Weights of a small image classifier: depths [4, 7, 7], batches of 256.
Rows from block 10 of a small image classifier, named by matrix and row number. Rows with one number belong to one channel. Each number is 128 + 24 x the weight over its row's rms, rounded and kept within 0 to 255. All counts start at 0. Numbers have three digits each. After the name is the row's rms in percent of the matrix's.
After each channel's rows are labels from the 100 images, of 14848, where the channel reaches its highest value: "strongest on" is what is common among them. Only what is clearly more common there than usual is listed. The data: reaction-diffusion patterns (Gray-Scott).
# convs1: 3x3 conv (model.blocks.10.convs.1.weight, 96x96x3x3, each kernel summed), inputs 48-95
# convs2: expand pointwise conv (model.blocks.10.convs.2.weight, 384x96x1x1, transposed), outputs 55-109

convs1.2 079:082092109116102158159158101127154115097145133114092075149146163098097109128130110112150135129136134159110124125148145152105160150086118150139135
convs2.2 106:082105113128083150141126167124095155142124157165110116138161140142156148135151192145145136128109135155181128081105115087159107142159149168134133135175129136087121087
strongest on: feed 0.058 kill 0.065

convs1.46 085:142133108146133090133150125108169135123117105123171111141098093096070134147124129118125143081155103101126122107144140133142166194209151145133131
convs2.46 095:081153117101153132147099161149148094140140118114109186107121114151135096129132088106140149162133059128141123146133076110146080165121118118080110140116128118112113143
strongest on: feed 0.054 kill 0.062; feed 0.03 kill 0.057

convs1.83 084:143152122088127142117134122082084104122147105132092110129131179129101143120138139125129122196101098130115120072078138139135112132149114163103130
convs2.83 108:078114143151097135151164131103118119111120172150111126132119180141099113148126144126142089154173113117129125133134126153108116141175095110195150129110137143120088068
strongest on: stretched; feed 0.078 kill 0.061

convs1.32 128:179144151143165112089138138148146128103120138121131117121135102131089146121119133104110101132090106160121118146119140139123138176153049144153133
convs2.32 102:168144118106120113155143124137090125135142137102135119121188080127191125083120126184092108123151136126115099168109132135100144138139114136104094143101134114127119127
strongest on: feed 0.054 kill 0.062

convs1.59 100:197145091119151140143110130114166153150122093079141099124200169126138126110102104124127062148122111104103161117123175091088159100154120102118139
convs2.59 115:172139127121106076120162079119137119099103121148148105125136107113128096165117177116141160119143164173119117112118143139124167107146132125126110087117092180194119164
strongest on: feed 0.046 kill 0.063; feed 0.078 kill 0.061

convs1.61 090:153115192123131097112117135155161113117100129099159155126168098134125120129113088094118105180156134149150185144147126147115137153126097128163068
convs2.61 104:166116133082104150099142133120097138127099127142171116119153101125091125115118113113113131137107089135144168097135108116127180133117162136102124116119112119119134148
strongest on: feed 0.054 kill 0.062

convs1.64 102:141113137088135110108101170162136105103145140114103148128140159139145141144135146127136137120129103112153176118124128174105114188156174135144145
convs2.64 114:120140131119153122180115104119159099114132099122127126131160129097101092140147102120109122157121127139140103089135109127132142118104097164096147124129158142130124081
strongest on: feed 0.054 kill 0.062

convs1.73 117:109133129128161137101152122110146150133124094110130108123120116122116138140095093111131119233149152105095113087125105122193145140100170123126162
convs2.73 112:128116135121134141127125125141123100145093113150135132154149108098108098128125104131105128140113123149130131108158089120101107171138102171176117140144132091105121135
strongest on: embossed

convs1.25 099:147122121114108139142126132104136120162101138140121143140160118094133132133125130143138166164101121137129132110133084121099097130054057119121119
convs2.25 108:151151101123109147152102139117085113097193115117122106080119156132130123144100125087138132120130110138124110096125131134107127131117126079072115110124137092132138113
strongest on: feed 0.026 kill 0.059

convs1.9 102:107114066121137126123133116121133132103125139135098155172134071150098155179146126128091116161096143147167162146100098124131091134088154090143152
convs2.9 087:167142161133130121145124101126145127124182119102140106165164198126035126138119155139111142133140178131100148095115113111151119182085163137090157165119151151130122106
strongest on: feed 0.018 kill 0.051

convs1.38 098:164113106121123111079132112160143138138110119155132112114141090104142141123115167138175155070149122138142112167142134134150156161127105146159186
convs2.38 096:112165145072133082160130141116103126127149113132104149122100142114154111153127145136139161159143146177167156122106134140164112137109104124133128171108130107142125094
strongest on: feed 0.037 kill 0.06; feed 0.026 kill 0.055

convs1.95 071:134123106139130113116113177141133145115112123134136108138130106137163125156156110136118164120119113147136141158113115104127112096125141113159130
convs2.95 104:081125162133121147108151131107113112130086158141130136141143103112101138108138119132116139096109171131129150126128104144137105134093113116129101120210135106152107116
strongest on: feed 0.078 kill 0.061

convs1.4 104:100094147151120135110137123122081109116120132149133132105066134135169095141117111107117129122098132180098113139104123137144134114123088137143133
convs2.4 106:100132124133084129117154118127158131082142125140139101130106136144133157160143136168110112133165115096121117123124080105178136154157147103123110100191114120114138150
strongest on: feed 0.039 kill 0.058; feed 0.062 kill 0.061

convs1.74 101:120153142157092136154164096145132122149083118149133153109107142132123123130095104103157132169085107121142172153119099119100107093113161139150111
convs2.74 104:117151186097138134140127117064135114142166122085128130108083129136149150119105153166159126152107147133121139128138110101140155120121139110129151130129134122097133164
strongest on: feed 0.026 kill 0.055

convs1.33 101:121177118165128094110111115144111103159125126121116140126112195095143145119118140137126145121128161101106108161139139100145134108140072100130156
convs2.33 100:113116137091145128131169099118123166142097150126151145096122105112120087110159106112090141150157144117169112109101136144137143149112124101123095146096151128104146106
strongest on: stretched

convs1.24 113:158097135163149082100117151132165129109122109089143125125130128096136119120149138118143113050133132133137121131177149144142131147130109143140149
convs2.24 090:145108147080129061092160117132132106125107117116132127103086107122159123156134125122127130077106120107130109132176093124155143142199082136153101097185111153149079120
strongest on: feed 0.03 kill 0.062; feed 0.054 kill 0.062

convs1.31 106:101139138149117114079145120131125117138144138114139118163113142100121148071122123117135116043114114147107096121181176121116158162124075134136137
convs2.31 095:141119131104154161129094158108094105135157123129135122147118117159116124104117166175136124114133145132150124140113130129119130123101103174148161119107126135100141133
strongest on: feed 0.026 kill 0.055

convs1.27 116:105099108106110098120108122154135093135088102134139093117151139080144098129144096134122152189162141189096164122142158122168149144149076139136143
convs2.27 111:087132105131101102146112177134125131114149155156138141138165125110133160127151125115153105132144111123120158143129118107140166129090139141177108167161100088164110160
strongest on: embossed; feed 0.034 kill 0.0618

convs1.62 100:117137116129053123111118122111170128143122143137106090139098095131158095108138147134100108105117111090077094146132102165150150180075199125118100
convs2.62 089:142172112133138084151117125144113164126149081100084122131155122126065108092116125137144118129150148103149078125103128119143104108107085154139102078132172089147130129
strongest on: feed 0.026 kill 0.055

convs1.52 100:156134131126125103099164151160138147124129137137108122134181152112104196137135157152150111147143096144121127134176142138149148171156139118131118
convs2.52 096:116118110114128108139164125109120128113103130118118091113121110110175109122141163143146092132142136139113090102144085135127126089152080120157145139097074132128173154
strongest on: stretched; feed 0.022 kill 0.051

convs1.69 091:102124128094121117104136151114146122128119135108131171129081164136119169128107177137145138187148146131121105100119154130135125147124126126146114
convs2.69 116:084166127145110137079075159155147127105123130158124181126138135156117131088168147126095125116176105118165128162129115108124103121120117086132106086107157102091120107
strongest on: embossed; feed 0.062 kill 0.061

convs1.5 116:149126134119127132169136101092119135121106121115107151130110133085125106131121105118124148057095126112133082115132152156097126108146155125106136
convs2.5 097:104125184137202147137067162122130144082130118117112161120147093164114113120144108102110114124126115155146140148161128128142193087141126146109118101103139171093123154
strongest on: feed 0.026 kill 0.059

convs1.42 086:141108101116114123116143117132182147134149138148176136123155113128150103160102157117160115063145126113116116158157166133160173200127114117131150
convs2.42 094:085138065158091136078113121128115174139111147116138125126126115124109083111135130127098146162099113139131107087108115137132151121127101106117154122117126118109137070
strongest on: feed 0.026 kill 0.055

convs1.28 093:177093140092149079081076138146162100128100146150114140108139128105131083087128125118143105146135115138117165136167143124144155120141101109175118
convs2.28 090:108155139150108138121129119105118112138083139171138121139145108104110127109125127097138140132108153144131155086106152116119123146148141154136182119120144162108138137
strongest on: feed 0.054 kill 0.062

convs1.36 097:159140166138124125133132063134151079135134116126124131127138112146129122165124170096086131081139099086159089150162126133142152154143094097142145
convs2.36 099:097132167123141130124124145134127117108097129120141167101167141143107119115139144118116101175106122145115126101149163125134132110117149091134116117097124127119116134
strongest on: feed 0.03 kill 0.062; stretched

convs1.94 100:124127162177163137152124121079129110116139102157126124133138110109075116122125141091118109140114153111109097124130069118111138144164093122148135
convs2.94 112:127124125182089077106137146148121143126116108098141154101105120142210151185127126133118106158123161139108144162147136149145106166157135116106134132119185085119107114
strongest on: feed 0.078 kill 0.061; feed 0.054 kill 0.062

convs1.66 101:076142092104119124135109089170101107125131131115134149149110100092119108131124145153134136177167159140164106103129112144121126129125125130117117
convs2.66 093:078140126163106136063135103096145157154125130136127095123140147138103125175134112105077107103169083143143164160159116125101170108111162133148109146133110116128137138
strongest on: feed 0.022 kill 0.051

convs1.58 106:108137143111159129123134119100064101130154105097106123111168114173114126139166134131139119159135122124126139122153120127112080109170112164097102
convs2.58 089:148122133123120121110131125140104121114112127115143139125106078125093172153137117125139131134156107163125158142136130153113117114134128158076140118091087097121144134
strongest on: feed 0.062 kill 0.061

convs1.86 096:115184112194120113140158096140135112123137117094121112135120114148135174149142144097098042158118117128143111106128139125153116101114144130138128
convs2.86 103:132144087105108157132169117183142118128119134119134104096080107109090148129153162107142119102108127136118092146173127155127120139046132166153148097101146099161110126
strongest on: feed 0.014 kill 0.047; feed 0.058 kill 0.065

convs1.34 101:188088129103164093131119127172159137132093139180161147141152163118145106151151139165117111039126107112161105154139131115154133157150101114123118
convs2.34 094:146128096081166130124175120143138103140096149116094102148077140120113122122103133122141136109122123104123141143121124111148117153145119150156118126131120132131132097
strongest on: feed 0.054 kill 0.062; feed 0.03 kill 0.057

convs1.1 088:110131133100116131161118107137137123118138096105132147115111104118122143114126133137155106135128147126117111085128114111142109107089131098134143
convs2.1 095:126144155145148102141132141168139131116123121120097078147141132158145141111113100142171143147147140134087114146161109108160169119108085131093125147148149161157115109
strongest on: feed 0.022 kill 0.051

convs1.0 090:127150147140119119116140139136127115134165139109146112120104158133092099123133132095141132202133147127102175131140101162098114126086111123120106
convs2.0 090:126147129165112134175104113143126152134091127136168085125117094119125150145120148125143125143136158114145088133108136114168132148126167142110105095139111169141152154
strongest on: feed 0.078 kill 0.061

convs1.41 090:130149109136080142105117108161157130131140082143144119102132116139185164193100139147162098107085096180128100119128120137121154139144084135125141
convs2.41 101:132132082114124119115134151126103113142108141108168109181115166147134082106132134122096107100161150109116129174093128139165106152147110086097141126140148119122128116
strongest on: feed 0.062 kill 0.061

convs1.78 096:111101156143142113081114117106145107166095162138121097150117088161105118113154119116099122100095123126135141106118121153124102100120151113134125
convs2.78 089:125111132131116121143120124113106115092160173148154118135146171140124107098124089152069136130128095108114129151123148118132120119069129107142102110143139178177146140
strongest on: embossed; feed 0.018 kill 0.051

convs1.8 089:066116157126099106098117087123097125107130126098116142178149123120184137111123149140142118069100128145114124104174117145118126129122154130136163
convs2.8 097:143121078132141105121131144113124083133121127116135100121103166105117079105146122163148160132150122153143167121174099138102100131107106142113132118164101145101159121
strongest on: feed 0.03 kill 0.062

convs1.55 084:132127099135111089110109161130108123156129142151128137117164163146090154135102132144107095156117090083101169134131149141140132133155123121118112
convs2.55 098:162109172158133132156125107128089148127122113141104149109173120121121113115149137140105141121136117109125168119058146119130087117106171140161123103192105116146131129
strongest on: stretched; feed 0.054 kill 0.062

convs1.84 125:117136129139147105149137146153115129111095105089122093142102162129100115146147125112115087222101114129160127104111106132134102134130184131077156
convs2.84 114:105146086116151123109075137130115137120124116122130162141162128104151134131140127139114136155109123124064141087125148106111118134171162111126165161158124141101112104
strongest on: embossed; feed 0.026 kill 0.055; feed 0.037 kill 0.06

convs1.17 096:086111071151091132113135125125131069096166127115104105136152124139125128114149134121092180126132147108126170089130123125101099086130123130163142
convs2.17 105:128129101117110094128165138122127093145102117115072157137123120121141097130156127099080158109104133181110112145106128118133162159122131113113091117094133125167095082
strongest on: feed 0.058 kill 0.065

convs1.3 124:102128117095142147089110184140104111128096144063132147129094115123140141181120151131115113117097108153138085080126153167158097123126126113124134
convs2.3 092:150179116153155167103143179146126151135113124124136139143120082203125128119144126117168137102081123175165121132154140130152083125140111124104124122116096168137123161
strongest on: feed 0.058 kill 0.065

convs1.54 092:111127124131149150156131116151123154143119170104123146103119126123123138127123147127174156136088145149111135129111129131164100116119143107139119
convs2.54 094:118126100089126137148148133114104112127141132120092114084133153081159117104131183144140156130157112114122123080135121092101140110073085112071158149088142137076131068
strongest on: feed 0.018 kill 0.051; feed 0.022 kill 0.051

convs1.47 103:114146089171107178093101098167138114097113126120147125111140102113159159132132138155162127144159107144123108101125128110153163158124068114123160
convs2.47 111:170135164168118134188132133113146126147101111125114100129126118112146104074135069138103108126144072121121129100097113098153091125119120114133144157124128093167124166
strongest on: feed 0.026 kill 0.055

convs1.29 106:141148137136100104099134081092174138139154144111166116118086080102154151122106133135138126067115109106110138140156153144129166129121075114151156
convs2.29 096:129158110069188104120141092147127156146122132164116132124106096129156109123124118124137115124119135151120139116177178117099135120093137110120121139121130109133131162
strongest on: feed 0.026 kill 0.055; feed 0.03 kill 0.057

convs1.56 080:075111139132111142121138124125173118161099136124146134150128080140108118163125106105182135058071124147070136132124145154166116142113128141165140
convs2.56 104:119126075102106117182131124100143139086119139162133130129117148119118128111134140167156082090145113127111138160072085130160139143123166112128107147157153132116138086
strongest on: feed 0.039 kill 0.058

convs1.16 090:116134182185173100087144164134114131109150142094158113143140100109132153148153142148099114127087135173149125138143128160106156119118144105142089
convs2.16 089:126096108214182123102126127132159127167111138100170091126112124105092136119147087175151118102109131135132126120127126157130114137135142148172105110142104109092113131
strongest on: feed 0.022 kill 0.051

convs1.14 090:144148165105100128180139130093114165140139141155109158139176148149155149112105117141145126127120127161143166086146095104132139104123157129125108
convs2.14 104:156126124099085142164138138142110120146142128159097149178128138128071143153093098107116109124132138147084144122147078181141130138146139096175125142121128113146103135
strongest on: feed 0.078 kill 0.061

convs1.82 100:104102125100163137132102135150111135129149092114115097134104148092078164145155139121141125076160131110181152093121124139141063149116167124088105
convs2.82 105:143134130158133153127124122110134094134104120102075110123149132088148098145135143085116115146104146169095116108130108128130129134159149108118119169172153134122139133
strongest on: feed 0.054 kill 0.062

convs1.71 087:115100115120158087143110129117099121138126117119113127115127113116085157111141162134165142092087154121138136121144135117167116177156144135106106
convs2.71 097:129130121153109109086140152176142117119090118127156131151090136128123129146073168158150119113123075140155129162090125086125127128119122148145110149142156111144120110
strongest on: feed 0.039 kill 0.058; feed 0.03 kill 0.062

convs1.93 108:109139157160095159142191089124144148133102138157125118119101128150169155117119115107119138141141130119120169158120102095131141140099166163140102
convs2.93 100:162155111109164138141131090134178164096125126141112129161187083135128093124138111148120077144123150161126097121080147152086120127083146142126129146062135142141133151
strongest on: feed 0.026 kill 0.055; feed 0.03 kill 0.057

convs1.6 091:092129167062123148144116114092105101121158131190147090170131136153130180121124161120135114144103130158142100087101104076114119111119165087109123
convs2.6 096:160130144087115152115139138124120068099150144174130134125071112124143146136099124156154130150093150159132101126111156157133172120124086137147118138142121129169125064
strongest on: feed 0.078 kill 0.061; stretched

convs1.85 091:211089129144176131072137101152136112119104106136142140109175132121145142127152120138114098132108163117148169144127095159122086133126162117147104
convs2.85 092:153152108088150117134144115139109126157122138119184076158073124114137172125160103126085109161111134123133112159108117119138123126154140128119085070140120143124141127
strongest on: feed 0.078 kill 0.061; feed 0.022 kill 0.051

convs1.35 112:121139124114051144138111126112094132134150127105116152109167153124123170127152122139101128110120154125099115127133107108125100113144078143116105
convs2.35 106:070097114148134124119108157147133119125123124109149077128099125146080142154092112090113117152126155123137103169154147145114114123138137143161146126131096152116173180
strongest on: feed 0.022 kill 0.051

convs1.68 098:116109123125128092071128083105139128138100134118129109116181136143148141139125138138149135115076132084089109133119102150122154123149097088118117
convs2.68 116:104131166138080156125120109140129096111110142125173138136115138132138125124077133153132093164124094148114162108085112106127098098102170155130141158161115179122119116
strongest on: feed 0.078 kill 0.061

convs1.13 101:122138124100105095148137130142081089127085103126114122116111117078144082143141111136110122180144143120134150157157116143144131114134150123162172
convs2.13 094:118144099124128116090114066108140162111112130127113099161088165124084137124135158091140181109090116120118138126130087098130133148140138145115125116098129158101137104
strongest on: feed 0.022 kill 0.051

convs1.72 109:150124092099068141116154064072117140145135125128129167163088140093161112124109122120164107179107129139109114105129111131140150141129157115133129
convs2.72 106:149125149166121102058164120138151124122152097121108115100110096108118115146155095099145099116147135138134132168128071139129145137082106113124158159122153114129106163
strongest on: embossed; feed 0.062 kill 0.061

convs1.91 096:124136150133165090111115154108117111131149171106174126109159150133135128111170160118163163187110133135093135132122142142117091071145144148150134
convs2.91 100:113132150199130089096148105109148128117155096122105205136173117152080101175106150082126138082108086124128133148139097106125139148137166117141131166149161093162112148
strongest on: feed 0.018 kill 0.051; feed 0.078 kill 0.061